A small self-supervised audio encoder (BEST-RQ), trained from scratch.
Model: 5.46M parameters, log mel input, activation quick_gelu, moe top_k, num experts 8, layers 8.
Training: muon at rate 0.0077, batches of 512.
Data: trained on tunes sung on syllables by a formant synthesiser, 107.5 epochs.
Rows from block 3 of a small self-supervised audio encoder (BEST-RQ), named by matrix and row number. Rows with one number within an expert belong to one neuron, the router's apart. Each number is 500 + 50 x the weight over its row's rms, rounded and kept within 0 to 999. All counts start at 0. Numbers have three digits each.
After each expert's rows are labels from the 100 clips, of 14848, where the router gives the expert most weight on average: "peak on" is the class under the peak; "strongest on" is what is common among them. Only what is clearly more common there than usual is listed. The data: tunes sung on syllables by a formant synthesiser. In brackets: how many of the 100.
# router: router (model.blocks.3.mlp.router.weight, 8x192, trained with AdamW), inputs 0-191
# up: expert up (model.blocks.3.mlp.up, 8x96x192), inputs 0-191
# down: expert down (model.blocks.3.mlp.down, 8x192x96, transposed), outputs 0-191

# expert 0
router.0:468486463546485495426415419467554513459424482453468503463505474576376495525415530479464526452535548512418532462499549468440514416493487589426471428531569515511583497561505522455462552382563455478535482566644519579463495551511474457482504573524577607503503630447501491477548470568541529503515478538523542499398578546480480507536593439568443533453485536419434430441551546564524540465458564519469503476509538512512572526562482456531519558531454521507561537444381503494497505456503455531496503542410582482451432568599518441514445496511499546471532483398447543539446412552497507492
up.8:466607562516474550513481540468509459439530455508499496567437463502483358487617469440552573501522486478495455500540432559490446445527564581403457547593502503483507496496516587465567517496507405393530492488463474438487371480565459416495487550505528534503437517579568523492489527496483526463565462485566524550554520524480542418488528543533555547438484620531462523478463528505584512489437473521478505559489489498464497415543591585583525421473515567649488571542427528468512485544428506417470464459504403513472476440455510440475550425569444458443475473526559459482429569589480514508
down.8:505373542526496437520424605507440454522600538465433479509555528479449443595497487493452567505522544468534550443536600550504477479495518489418472403514447603542515525520474344419577528566453388476501541495613441553482484531615543470468520537478596516470523564526474496528471531508493491559474383433484519391514490502430530516471520471523518463495542562470537474542478475486485562429543429534502521592526562528505534440513466521419496621525459506417563468452566463459493516528544474488510410523577557538460421446478500448514546518460475454431507452483525498498567402522440476472
up.9:490471626552438419475407536546451524453672460400508489488480505454550427435534494458511491527498422451498579428525472432407474448513448543437551506615458514431398412505525527508478421573541475540369470545462555507478557558481508561504482496574562519468510485521526426537688516512510553452486510509501540474501531471520540567463485500524452513465591575486540570551504462497451507555587441499522497466455513442483457511594501528434535504486526468555551482502517589548384530446503495490426486554521471445486473502520520521463481539489496451495456583474504465575427537489519456581
down.9:490521635471524517528527464549524533466501534549540501484542436507427498522531440426488484468470532418473511559541520527561422482552411452595465514485552500444504605489430520539498494434438499563591478385443509509634470453593512440500450524431526507429516526595473522451442461624527516360496445523568597544499474497477526553482493538496462470468482503521501465452553469520539481454509414472511427498479479515552594472564540554643505531602537462610494524492483470484499484456485477559538446499477508434424509513517511531479533476531547466487548472476672439504497421464540511410
up.10:519372450493462456505487592452516520513517466566479514470486512556524604422467556491489531506524500520528605421437479491519435516465509479505482524532424627544411573393361453460457563556497495528518477434447552509485571419473504494525516496541487526503514560468440454626588507410530509468550497522505493560506569479568540478477490548445475513516448548515468497567436504472441525498598493460484399434568475527503394474571646465530416578484445549563516377531536503436460474529434501494496533514524550544578485529556502424472465520507420523499461507495428519468607507500433536482
down.10:512490432516536539550437474550532573525507518507500519507590416510562553478376534548612541488453533517486474498494535460586523469527500420337533574461524574425463600429485428527386521522556455493495518438545504434450469494501528500521477506503514404492445501380461440511563484503462530479513480542475452608544531456576519485513484523474529505582491532539448581560480555541576404523433572483501409508480448503434455555489521531458449524490498498508438480503448472574573556476473604452451442450443452525528427573490388596479507520520413557480454492473468466446476563407450535514
up.11:548431441457528521536517456500475586458479486482464520587476536485500481502483436529435395497502610452506494568611505478494483406405478474528395482546503501472528611434440498580475519560481567473545430559531438454452464510453493522487555390498533481571496602571503530445518473449484536567533558549510514503367479541470515553434508512507482456418475391505604460476512543474564512550590440573526377484448462496494535517537515554529499546432526446610517494478494534441433504444453543521665545480506530569540522471560440455494533512480612472491486494538501488468491499493460405533
down.11:495475447461416437479492533513604503527521534522566510501509422499559514440502405492499538482535403350499465567477542480472469480535452487459493451537511517549476507504475566529570527535468599383394482585506464519540624504525508419530476465506515450446455549594457549545547514512489532412542529475548496515478587514452494504442506543447474586537520521478483466484500480554461457483478461403494551488370458392516435464436551502574467592497579442498501448478525517526536486491486457492539500568456539524512505542408449665597429470557494580492473517496523487509467627524611477514
peak on: silence (100)
strongest on: quiet level (65); high voice (56); vowel: /ɑ/ (56)

# expert 6
router.6:516481384500467525425435489548437558464505488479498479438474462570559546458537493455617403453513433453482520458458433491563456457483546511476447456493434460513460474508463452486549569526488544561589506444474544476466532550473424516493423473515539534515546467446563545499584508511504443471520517492499625471483569385345464495529454457519520535498484435473510500594509429530507512604473441459589559531509455463538535474490590569449510475515498470430452460536545505551485555440395599547518449481443398455587448542560543550577409518473538396528568464575466561523431538534465489511
up.8:492582511454500453578485428478465478496578546481494578632510459475592518506555464485524514438505528473473533563490485482488602556472536514556456418433496456486463454593527460452486562493602488425559477502515417470501544564507468513327421614525508531503466490451471527553468467546586442525590545426546498481445521518514448520488522553519470539481542490536446562512472513503497471413451568433558512408482485578484463457529513516626486507454499540479512600515496464511471513419500516538420339514456507520455544455469509528434422467477433538489524584562446473491368501534566503550
down.8:522560563547408490428432565549516444449487498530556474600508524596503576621475474509454509488522537474380577540595534505487565467435474521501482546449477534479327488491486445519498467429474496481431532463485457483463465550457485540520497455513534489447547504422463503504476456463472541579556514465634489482549451572556497564522457517449515482562609478503516491442508466536512427491504493547546529488560550455580497659583551471395452524525555496412560516439489463428506486487507450525431462407450570477483516481534521488465519542538505425508338554526510494467493533456573520532
up.9:484533443505533419465516437501496432421531542471511495520572547514481454537507499491525499491533547496473542497540464499464484498454604558463608483452478599438455459542582459577549477538530519610429577535510572524527500552510479523539418486460473576477495539545597439472495460498546455500542459536465507499462553520447526442443445419535486510475479527562598476485523498596511518506558438354534570442440512414465510478468506528503531537452581560481544471578444473509469506530421489539478528464378466483628462468577459461418639495440456594502414420572545453461410483437508556543
down.9:498498458484561502570516519608485594484477535609468557557557566517503480463490410510530380603500450463537492481523532471524477508429416528456524422471478455523581520538456568492505495477471573543435472532496512679539427523538517455461450469561487467530400479456470535493522507505514481501491473458490541546495533450536477586427498592437510447510444537445360493534533567510526498464536490480397553595491411535432447540497499518440472466456517555547577498462493455480510516444539452415544500508421531586537525431547490508388531425520484447368544537602498495459548515550428511474
up.10:475581556441529411502503533506425448402572518548470477438446466529473467507505429567537468450498455430526526507474463379464476540530507466514479498576553489491513493512511564530458294490446495438510504518487540556582501563475459461598522538573519570487423511510537517456448512503523441549515513671417513502518599502618501443513470532508489452470540465503518459454504505448591525467538567504597446487472550492578525493486532495533436530522514471447588474389461538486482487434482509394514569530487497476407526520521502537493490506491536497532360422521466458462517645500534528452
down.10:425568460543449450526496453433529527589542452411502499506544494522402413506486536452535483493492477446581463538485500522526448473472462499489438490533576478539599472541525609422502459516491461507493497470589411546517373429550483492500474515505501601499585512560476426539518486494487461500514502494486599502509403566510541567473569493426393521383563535503517534441468526571547429449437582585534460435471484619537477508541446586456555555491495495573558525457474471590545515536542462484505508537533459563408460535512507360462416483560506440424521413536501489458533523508581521492
up.11:537407469504409601487515430556530568557487555515497482426386570472551521456508474451532533532488522513626520484518518516477513470523493545467523558525545543551487518539512483480475539534540506558432518507407370424418488526436408562500537518451568510534578498506551485428561432459465433459432559435564547498507488437464465581391443514599551455503435464549538504649497463489526425513483489424499451512592447493513513476486563532517548499460547443514552381449512545482555499580578492452422463478431502524510437466519512551509477435501570504495455464460589587460529476436510601518
down.11:512539546526568465453546494498442500478506515488509491482505550447504542353506584585483485428494551634441509498563501497513470608455441480471436557566446385540443529474474496560379520484445472557473443417448434508480469570470523504537615515577407468476556574402455524485461526458488479473555508511534520486505494521533465400501510596389485581464496493516540595527599588460499492519559487489573531403461492402446469489490534439448494521451522533514538510530490544503511462542542439580386474550484457509555527592436530406471542517557525596529497459524536577531493493466453516509
peak on: silence (68)
strongest on: reverberation (94); quiet level (85); rumble (29)

# expert 5
router.5:613466585573486581505505481510519523504559553491477459453459583477549457426587485550529481553513518509509472541436522548581530584527480476446531429420458531560531428518470582599497491508483477471466494487492540503494437474402502462479406481510494437518529498634574516516528534495533544548448498548406528427470412523500479511455421626481472523502512482606420496505526476452495443594462451420473451519538441554470498596451474479449514451510654555508435427479430567469468520552552483567594496497510460478492614499542527453439440485593532501522566560416477445488478433492556519473
up.3:549574543524602520532585468484490483543437535586466452543480516425577538567462556589469449498448508542560513456434519588452461453522519608455525523525543566544495465502512502452388506499529442493520503497562581519563589470503452557521362439483486537478420528477523490520630538476403530537533515421502492478451509522531515458515583511527480514497506442456474548550550450334478448571434439499460475475446519539504447432557460382455339528495495516460447471545597516473538552467457536513392517458488442505496523460514485503505555505508523560518442483474538485437468424574540486564
down.3:474466484539502569508481495474561535532575585460371528513524524444533448455513535456488507522573537622588564542539497512458508342509455455462499512410502478537463508523565552480531511477491568520489507472582488560427466539481457559422501494505489449561499418518493448468529420629544627431441515590513451460527480511541513418546502585509526519493493359553481474532431417594366560494568475499384510506465567536455554499556522492555533501516481536459501446422474497443421494504464504452432544520540519486494520588512487562545486589475547506503519482444496596423506454457467527518
up.4:515548463550462490525493522457476549449557506545492558534509506522504564497462565491483651530527535469434503447451512499487555533462562585558508447563438594498607577492517496508502484458498545573462497519467476574453566448513557470468525492549482560461480484480533498481529456425481517548536557516484471475498463454479427557424543492480408339397540441497480515493454464508542538567434535515484569419545424540473510610520485489582535523512493445503396535460378508482497576473435432550418521546406522469353462436569453521536395461516536482450500486384501573522454478500575545563
down.4:500505483533490491446573503456528446496534503487463499537498554542518599493536418578463449561471597470570513552427469496492394558480486606468496566503441522508519474589419546492498530451539410484483505565522522561581398603582527523519504529559415412393437504507518474535470571484559575442487460450468483507443543601549439504584494481468446399469453598538470497465487497540525520473454494528513552480483475450465558499534503517452522472373489509680540532371568500466497503517488500499493448472484449514528560434439465557498518476423525525507386532499426470519532450448479553587
up.5:474563562480462509508506549567530542498465456506524563515490527501498426474452534527541535502433401569507428617523508561433495490613615450456495573435577473503476467495565488535439476555475644438493466501561616470486545497393504539510490517457507532535504590529472499427458484529512459465478483447415470513476591497499499497511466502541450555456541559475459511526496456447521447480492543451515524441461500365427512552555487525492466490515498443507531468487439506482529441412441486515568588542368430436506632481458623526436543514503447637538512521534492437540517496402519529426
down.5:450449451549465339421503464526490508515487500530600546518444462520589496447501433489585445464592523469482464649483517459542455580500501481460571602533485509556416469508434528513475484464526599524533486529564480459569426511546522498423516570585576448461524532525425587416489555494445507530533446553447443500483483477540565487510520511478430513492431547502458506519470389515427454472577507482582506465544522553438563469487395496470499532524460446401419545494458546592445468440531568429608478534490459470535457512560479554475471527555483466525581425479469588467496510446521464455
up.6:585493541518564510447392531485541469534569574479554490545503490481460529493506548473506553507495454365413437435548457544558474496447518580485434519491527391583440490536475496558505485452519449382550518675474576497445529485530556513425434555450476561541449494525523491524550552515477518420539494518459419494453602480537542452492532519487456565502490489533535566464483471464580479471490564494451537485551469448515480491513505506473462449516527510365521429512374478411500476552624573557550536507398463475457592493505482537654453560531425502493495480456447476532483514535514468540
down.6:504437484525491487493424554523464531491622510472460468544415496579493564457587467533453506504561502488416434500553519506521484481519501547510429493474592443570564570473613503514473507489447471419553460474506583504572463529539513434449524502495494422530498486506552622493611587397493508442547492500377506494499509616522555459547523549532513555486455418412429530513473498536574465519474423542533505499496507530509521517531536541465511455533459493468402511491476503632494449459516579449552597580491587522498451570516412471472430455459489428459484558418460516516380428579442517441
peak on: /ɑ/ (80)
strongest on: vowel: /ɑ/ (80); white noise (52); pink noise (36)

# expert 7
router.7:509515518524618520507490572461502528445529526478486464519474489525542595428504476558558408502470505522514432500526521456442503459551481458430441506584464494494481478451517482450468432436591574546475499644516452516589468480600505479586546431534503508437544418478433529481438579523503435496435512478523505487473406547553448553534417487472575460512491504498593475538546504437467560408568522535474377583470608484463469575458458560463510496445566480532449433490560510533517489510465530420506411465543501510442544490505538414440379516506525580510493495577562462443498624603441498476
up.3:469508586506608587529500465445502440601534531441507542533504493497470483554529562495523433477484537590544472451548505486477531451497481460464530478631464494432500554465555477516446454461508531472487442389537469535451459579566490479437535413400563528528454477643477482527487520478403428521547393493546516485460525552498486492445466502523437473592467448539664469525466498479549488529525432514553541451398524539529438515488468525609495606489524531383513523423487501476476444535429494469567404511515535491468555509452539576617521449442439509494423547565473502522506478535490577505
down.3:488530496592533476554451521534561444528514343478553414432473474507543525354502484479432507515539458425513493522430665607486526437549554463556498563528444537481489464528425462475637481497522505433487465538491491514455471542482533471504524497525526418518519493558424508528481478502469494437505519561509500481513564556506508560416436541445557569582513472420524514482562441446487461388338531570480514452622507561503554570443521451475483457464455480499544513483441529505432440494497528509519502427452537529509419589514478484543478489485505567503508501465460515613425535516540580560
up.4:551520470453413521568524488486477605475509475517511582408477513519470472472555524518528513505508415521512405523456501542548501510530444517468458646479489514425499597472488358528490483502493501508530555539443478471389475516567509405544490480477560472453484462484507538527550492542541460500478544506507465532455493393462565456481431559524503540502507558439438497362541493531493489463578606496457509445464386620516482529524507475464517559454534635484480463529410518504512385454599450508480515604493584494464451563546493496466564468669538588500502468496452479533465541475481518557
down.4:424481528499486500452552473460555487532541505420492416501468514500524476449573580598478523502476468474529554503442472506496494526523431497490474495464483560552415455567458420471460408462416497381535477522479509427501447513482510522431465491584497532513493515474523473515502406477494515512580516468557596511478560460481559553591513514504336390588490506419565560492516461514480541559459560510434550398484548511528624577548478544490380423441416488582510522513510515477461576525373532453547503471472507523423514505511496557495488425565492536529562559509602534526507486471580517632
up.5:540513522522499500450517490507518520448499414510495523462512471512602601540556512463515454519445486438483484550373500490549557575556587586507599484523431463541508537494473540465572512500515532405534402479478471533466537575537588536487407415508500593486439440580490487533509465438540484486514551486489426557498524448585529538455563483514476399491488442536610605505519455501506569558468433526541472517454495475523513518488622480567461561496434424508481429411439416465431437443558491496525465527384414468493550523401534453592507483455590469607439491496535519458497500419490483532
down.5:467534545478488524430504577441494518483499462540549459505483561595486472386437488545464577549530537561589473458574599542480517484475525497478457530499511421515545498509474522518489516530599462602524531530562458470508432401473577485554545540472504506562554464478478340484427591560478452484517459495602457471548579485489435531467464484587549438471565442499559524433433560536465440631455508377433443475422479485579418446464478468572540488466454573485496477526415525484553444493485506453473473552488494510529411595518548461463524477562476522451441529517556435516506402524502500414
up.6:559557549535447537490596538491493485562523560541414499565661530569597492572480533619494420490525503460465486453475484595438523501525473436490424489463558458542416501478598512523593506585400576433513495394504523447507477524448491520487546485483492507509483449487510438566519434582427524434453490464538484512465504539556490529437475391452543500461478552489495448446520532480515517440479559399411512506440457466439466484557410593418492552509539501552505506520447563479465438610557465582519550516524458475518525523569465502567435483541384499452506453549515400517549471565510490502
down.6:508569565422504487429522545483389490474497439450573496480500489410455479501483488513550539413479507451499464594430540424445551457437542455393432451563477499473515624543502455535470457506481542557548460511543564550475596565524454502472447469517497483548488550478497552481418404485573491471444468529490514380477497509450498459433523529574537565510476535477437527564469496499514495485584484597477523504480563483499471503553593487489591631508456598474588466579564407499563520437522554446501498534510449584609431592457490546523545412461460536422465521497540427499517492545425506446
peak on: /e/ (40); /i/ (33)
strongest on: consonant: none (48); vowel: /e/ (41)

# expert 1
router.1:475565522499494452474606499564480499421452495462522498497458463487570451549520473485466531543545445470565546440483497473549502510425576469555494570541471458397437527579471549563521358469491477469513507517485528440531500571570545462481532418446520434530494475531480475388443523443456487531589446459439498454515541473564577525568565440476531558523526435461426565538451553494591498464417484519473549508513538580560531387447511530468467416481485410584484459503513467575515499580400434513574523482469569524508510455441489553629605493542460450537465610410550464447497553488520444547
up.3:534546437537469584482444553512439506517473532515558540504459514398500520580511464501485552577424560572448576452504463477526544459581553549485563476562497497496478622529532505540505450403482522459537422500503504461401417538526398480556589436515484544481513438400458436481499494520474523469524525597510583461567538450474472421434490458513533556475465447513450525562391455446512568414464550459520501496547511500523532482509566477493510472541497462557597382446452485523480499535485472558512471439483441351544523486447456499534527515558526419505547560488540556368572554419439594537
down.3:569534516460525505601533479540496458528497575459459504556474489448444517410641477478534562501471577500467556479551537542525516546510385493566452497410514478547390479515520489510448502548529609496410551454447488473508473488554529520497441595535470433511480485511480473513588492519619613547514475465501399495501455409466492517432501413513510531497583468520414479446507530467421478462477558523470471546402555418549383492530467476436507538515453484517529551424478498540585476564510415512461541524505469573504625486523594451464490483519585507572468583557397531497530476508444585469
up.4:561531538542552549564467581532446486495508531478535516542439437468404452450503516557472559546405437495497539524571491479531493428516457531501485582506522495425423529553617454417462393484439520510518550468418543443588534463434567477542492511622573498496450579621477475446423492465467588539566500531500491457488484592622528524523524452443517544506530405566455471455465528553522499471483495445519516449467429510483569472506437557569421538545508420496475470429570553385452472552427464617540492386518431523447413495470527501524491556505518499470535446447469474508519496568496477514
down.4:481538484420425573517484491484523515626426600548477543559571521470476539531500479563445530469484540452515378540485485498581568438543549499571539531465486553465558491594585512464538444455496488578510511399529514524473546471529528424512444491641534509500508461626466489507522535506468591479486418447580494472565406495578536439537471483442515544468517520492490487493581494481627435507544517484484446490445524419497511565483532491475516436507473474520580625486501501448482455481439514503519503451606427396463530594500459470570498505594540405475523559439489513552422478423542453487
up.5:574530530423484490489562513484438540473533511666471516540510476620591514542508484468477447533505521504485549527400494524510524489555415539526468512509502534540453421526525504427468503523686524544532502498476534484441539544550548489482439510458390481561468512562413463535515515490559512457518484487463520513518455427498439456512407493577528473445506588548542453482517495452566501592425536487413516413476515509559578513478542475559450463463496475408568426571513470506500377552489526458518418486508450390566506443560493475469439473529483457407425548446541567554488588516512391555
down.5:516525528503544467512558482499453411451531520576495515541579436559568490543416606591485425542444438485431442570519461434453538542496397490457427427475464464568445520513527475491475530579596531518569413531610499508509513559498513487544416481414511536468468453530547595524489494507555502473549418485533522452507491465492507528528489454579516479383545511459514571501543459496520584546513492420512511400490510539566599494411573491530460590510469491516426504501529509470432432561499418514495612491459565504606489473560533488520438505460436552424508494467570453497461462557492341518
up.6:584451509469540538494493516490536500493442488510583436516565538398525567520544494518588458578473512423491441549505513502582523486497505516479535381502560417370471523488558396575469539400508582542515541562491508465557515481553521433463513470415496568482470524439517434435465469400562483570511437580495586491512437450511470549488547489535555472536375513456414522541345510536475457497540479514404604561639475528514489505526526543524471436529545488515517521507496455424459466489459549488533547495510492520478472465508503388453474495598509479570533488504531411555504421531524600518
down.6:475507545518523474473454508494467487542561541500552467467473585573474529550431380505469481507468449545434470407538599481463568480570481546503408486506492480404474455548473489542534503564454562444471555490478515540520551558570512472474469454580502414593472605393541417515662515508581474482507548437526504538419503453528486499501435494555480553483438484529486483468486514586577530437565500542574400532436394505557531547475507542479444517464491524489434577404471443548486478537551563593396535440506521508524606508427531498505569456536560441511451523474493416500485391509485486554
peak on: /u/ (32)
strongest on: reverberation (100); quiet level (60)

# expert 2
router.2:556401512486459443502501541463475420652437444570596447499462422453520452550592559365417493523455471486474511491515490559477471530531441483558467525514481454560439481430445442461570450618428477519509579485466483533483472377461490486503446504529486488581451519440458538525420553483494566442445498510528523648490501467469516495500409470514479484488474472583485544504473477494539553469466420529491524533538557490523454455484462562496586466499461408598561574513558455506564552546485439574518487412522576407509512472499525485499561447468440506542461423559454469551576492524447414449
up.8:484545459492463528515505421527550421496513535602489474519477549514482438400494588550465531468410469506475434458562537520517470570420507525478552507507471479531536537448528491478480605448445529479558476500455490407566600501520475535494494514520475451445468558460514592456500555389479502494517425568512371516484479512467453504373503421492534519580458543525552530471499471464416521508436474569568496460479547534476535447599536433483502457473525676494461452495431485484521619487569569514535399546522591444479517449464524434440498443588538480457466540527467468586602535601549511505
down.8:499657428466419499577446498577493457424517512483513524548418522464461458511505419497531527501506470473476501488434534599486493537621510535407453510563538485469509488540533476449440455471486490623508513515411545454572448526421608525537582537546431489526433512547493494446593480464475474466491507537458564517511433458605548464601451565493500467426590514487581486500436501489549557427501492554574536457521559422531464559481426566515580520432504530585473585439466490546529473529528524540525425495465536504487456552498564448464485556460461512536503433433451466476510453506663438507
up.9:531458421541445455516514473453446531512445455563564491512559533481484547511559433489507472569518469542542628458542458597518388356501468456478504423449531495534454543544562384588541547497579485533554559422385530434590560484481528432477524533477498475446513511552420520428535582465559439459495534507535557511555531426482479578493521483475453540479486535526530510463494481471467468462528491433473625524563469491539452545524489477637466576518503550441456545466529444500535455552409516473499465450477475446495584442445527472572376544522505535462501550558496529521367476502461538564
down.9:488438478513550514361538496546613502569438486537487529470525481496601484519538423465502442422516437451522532505416482536521467419450502457459549507532534521533435443509551531540520565596475455461519530485549494533494451529452508446568483508524520475628442571408524556495489591618561462517508552461654503534448451466477486579564500543392534490499495503596492511491495470464434472522579465464493509427362510511543440489451544463520461514444428511450490572525433444468539543549554489399504507510515537536573461539562528468549534491577536493407519486567406448515531447593464439465
up.10:534591474563460475618541514510543508536528485574544466478452459450538385500493547462464494456495482567469499508484517444479442454478529577518358448487511461409471456506532554474498422471514435507689512426445548532471569472567480522482476544485524562478522538502469445429513537550559396465603434482510468503564473574502493412418546544501543524509434440454421455457468506567583496519479519491542476562453550551557441549506474437497475542519524420513454517498494541548511492475486437516526567444552457451533486437556504680548476563492506539415514570386423497509543544477481455504
down.10:468452476422495553461522482476515565501471572496526494519499466490593583530521475461389455532508416491465525581398533596479626577543504576448555589493454567502476456520465463411526647450558483457487516470491511536571548506521479594471527510424561551434570530500574454594481497520533583507497472490503447521454515494457569542483469408418481511564480494495548509536452483434493411536506530575537487517548443461490469534476450450501454448430407580436447573562461449397484442540452562475547466497517478474458549410502489489540518467489473547555601476489416390550431497444488454458
up.11:502448452462444575449521473474480462531533507563528503507472425486603450518485524490543447471566493469457357516543530501500445509428473521495542471588488521571479596506547557551470545531502444487628466434413554515524529509477443538502468506506468516647520548576499541453515515450563495538469531502468488486549444511450434532530439468511528464494480414507444562437523527446479473517428549448469570477551493460532439486599464512573469478557475515524442479521412564582536623465482457547506526594408444371457493525502485493397498482378498419451493473592501572635554518485441514551
down.11:486542544556432497573443554502455593519441485470529482462522539462546447605478531459456567466473468469488563448501452549465440475526393520438490444543506492538526600473460538468499500434491492498460610482528458519405502510493513510491518549509590453478498423529392530529469501470547553455533560466541570521517485473509459486516629459477499508466479524463648544464464366557514449568389526472439476545507571521526476548515449455419508471524576500541494595463490571575437482595459474463506548517435523504476528515440432445424476421592416561500467495465592497537513581626561527440
peak on: /ʃ/ (30)
strongest on: reverberation (97); vowel: /u/ (41); consonant: /ʃ/ (37)

# expert 4
router.4:439573560465510550525490470508585472475634508525458627447604539502401442491499547594486514518517541552541474618484524516543505576517476482583522424432510550470443505529535529512477582480443526495423472358517496515522429519472487545560509551496470439466460441433490524531493435521418546538482573541475451428625548498516502533445500525471524500543520496443541498478501516590422459553502605495480475439470415456515527505502526519471532546450515442532419496518515540477550439457608593429437555536496424559489435531437339559499549464454485475516470507588463523449476487430510502463
up.11:457480503545642521528466487486496631474554466518499490491635542557445417445515414535479571570428441566474454509538561522449513508494441512453507548486536554473477535505562474513447612511511517513434488462481449462459544431443547523511446523524474531499394453360490466502558524516508486530457532484475504477538538467478484510451510515500513582496521649484488546446518482446496479575551469531563459436450550537529501450525528541547447565488376455497461526602491585458488468552416575559482340533511495449528522481461516506498534464416492498494486535636561423457450427475450564556
down.11:490450530502473542558471469496608595470569446550511454462523501496522490605476467443463492425613472547521444519528565508448573443588498505459468546517496505421487473505424502494527533501504464458566490469526416551534409667529569422598529485485491476461546638462512528551541358428433505496544470498581454490487486550453465426436497456526541507597424472521471472471446563521562571497482614471607552487584458482495482574514489531504435486455486506519503494525473490463445474427538369460516492512533515545488485475520491408600504494471464419502581484452487510588485468549520554496
up.12:480477463437473549522540526388547506465448486523508499422605454417482462489449469537467551508414454491518478504614425436487469515470548543448436549472524506504520531529550436435382512475539487450470537452507515546527489492522471496578428533483532428554522558489414573518592542588428436433497510413498462509566468468491509533460468490480564555514470495522467513489467453575443445531530561552530546589556509493407504478624483635509508607499522431513471439481464552444498564439485456520506514514524417489508601498401526537494410552448618488544651540432453572472534509516527512494
down.12:535524579431499513573545565521460454442511514566501527449501501528416496491472476469463463514416529493476466596501426475568455535420569571496576499441537631447500417488509485416477484491601423527474427503454440513489549441606494546484495533515489477487551598571521355473465458468503519498537589526520537485408433458472465479420472479442481501434449510495463553560464482508544459426530510426490578472467451483490564511492638496537425489501544385553583565497531566431496554503475478559483503403558462507534508491490567581561559508416506523483474434584504493431424538471522409479
up.13:473504521489441561514452498617527477513509442472475548495377537604417580408500479453532541457436446495567489567479441535485541434406458509503495557477494448486551563447539534493656439512379519532391513544494491484510454510515661478508513513460491529491472531583580502542481457511449484452515496493464490442507520431584492419505539521482533583521473482450528543521560559572391540509655484569492491421453444446458402517587561457492536546445500493477465474481466533469541529494533439446446576478490478505462593509506509518570382494541552570531501488423496489473514552484520523513
down.13:485446539518466493500531566444464484492451559415443432412476508484542477578506543501545495468540573416460488516610547492508549460544479486446441422496560565468514501470541530509546532473479619532535355451494416493467432467408483493450515376503451482562547463504547460509510431514514562497531475467488591450547594486469529495585509507484447568484529590479532483522494476549516509470502454419420547494492547465535510596467473575436555599551510537466469552384446491499460523518529455552518492405549469487584501542530373539481510505471494372551534481417556489599490467619464572485
up.14:543481545509444539480480455464490494418528562514414548508469504487460541437567346494430498505499545511542551437473553565477560480431488514468583491521538438473503551457581529511551581470564389516497540586497457469421589523527456573498561457569490557491463468363549379535451617589445437501445556502551501479554494535547466522475583540561511521506455512505465477647416563493473487466558436526483506528531504559553457446524480504435445508463505527526489525519612460388446498491496461577501450531456472462485440464443475588448477439572575550540538535397494506495497480478447518487
down.14:468488428459583546496505480514504541473576527558566537568546507499536464549518513466485506498498491560506563452506420454527438507512436555498444572409494477465468481519577480493574521527503540537561415501408650448492506504537523545461487458405606470449458512613465374448465523508525462571464527471560446475449499583405546466382527564450396528543455538431493484473455524507461458527453502524512413476519487486482540562446507554569530544391482510570601502590404494555609486488444489424522458558551423486533585527518453525457500498585453470426470444535552442503514432482500541512
peak on: /o/ (85)
strongest on: vowel: /o/ (86); deep voice (57); muffled (low-pass) (31)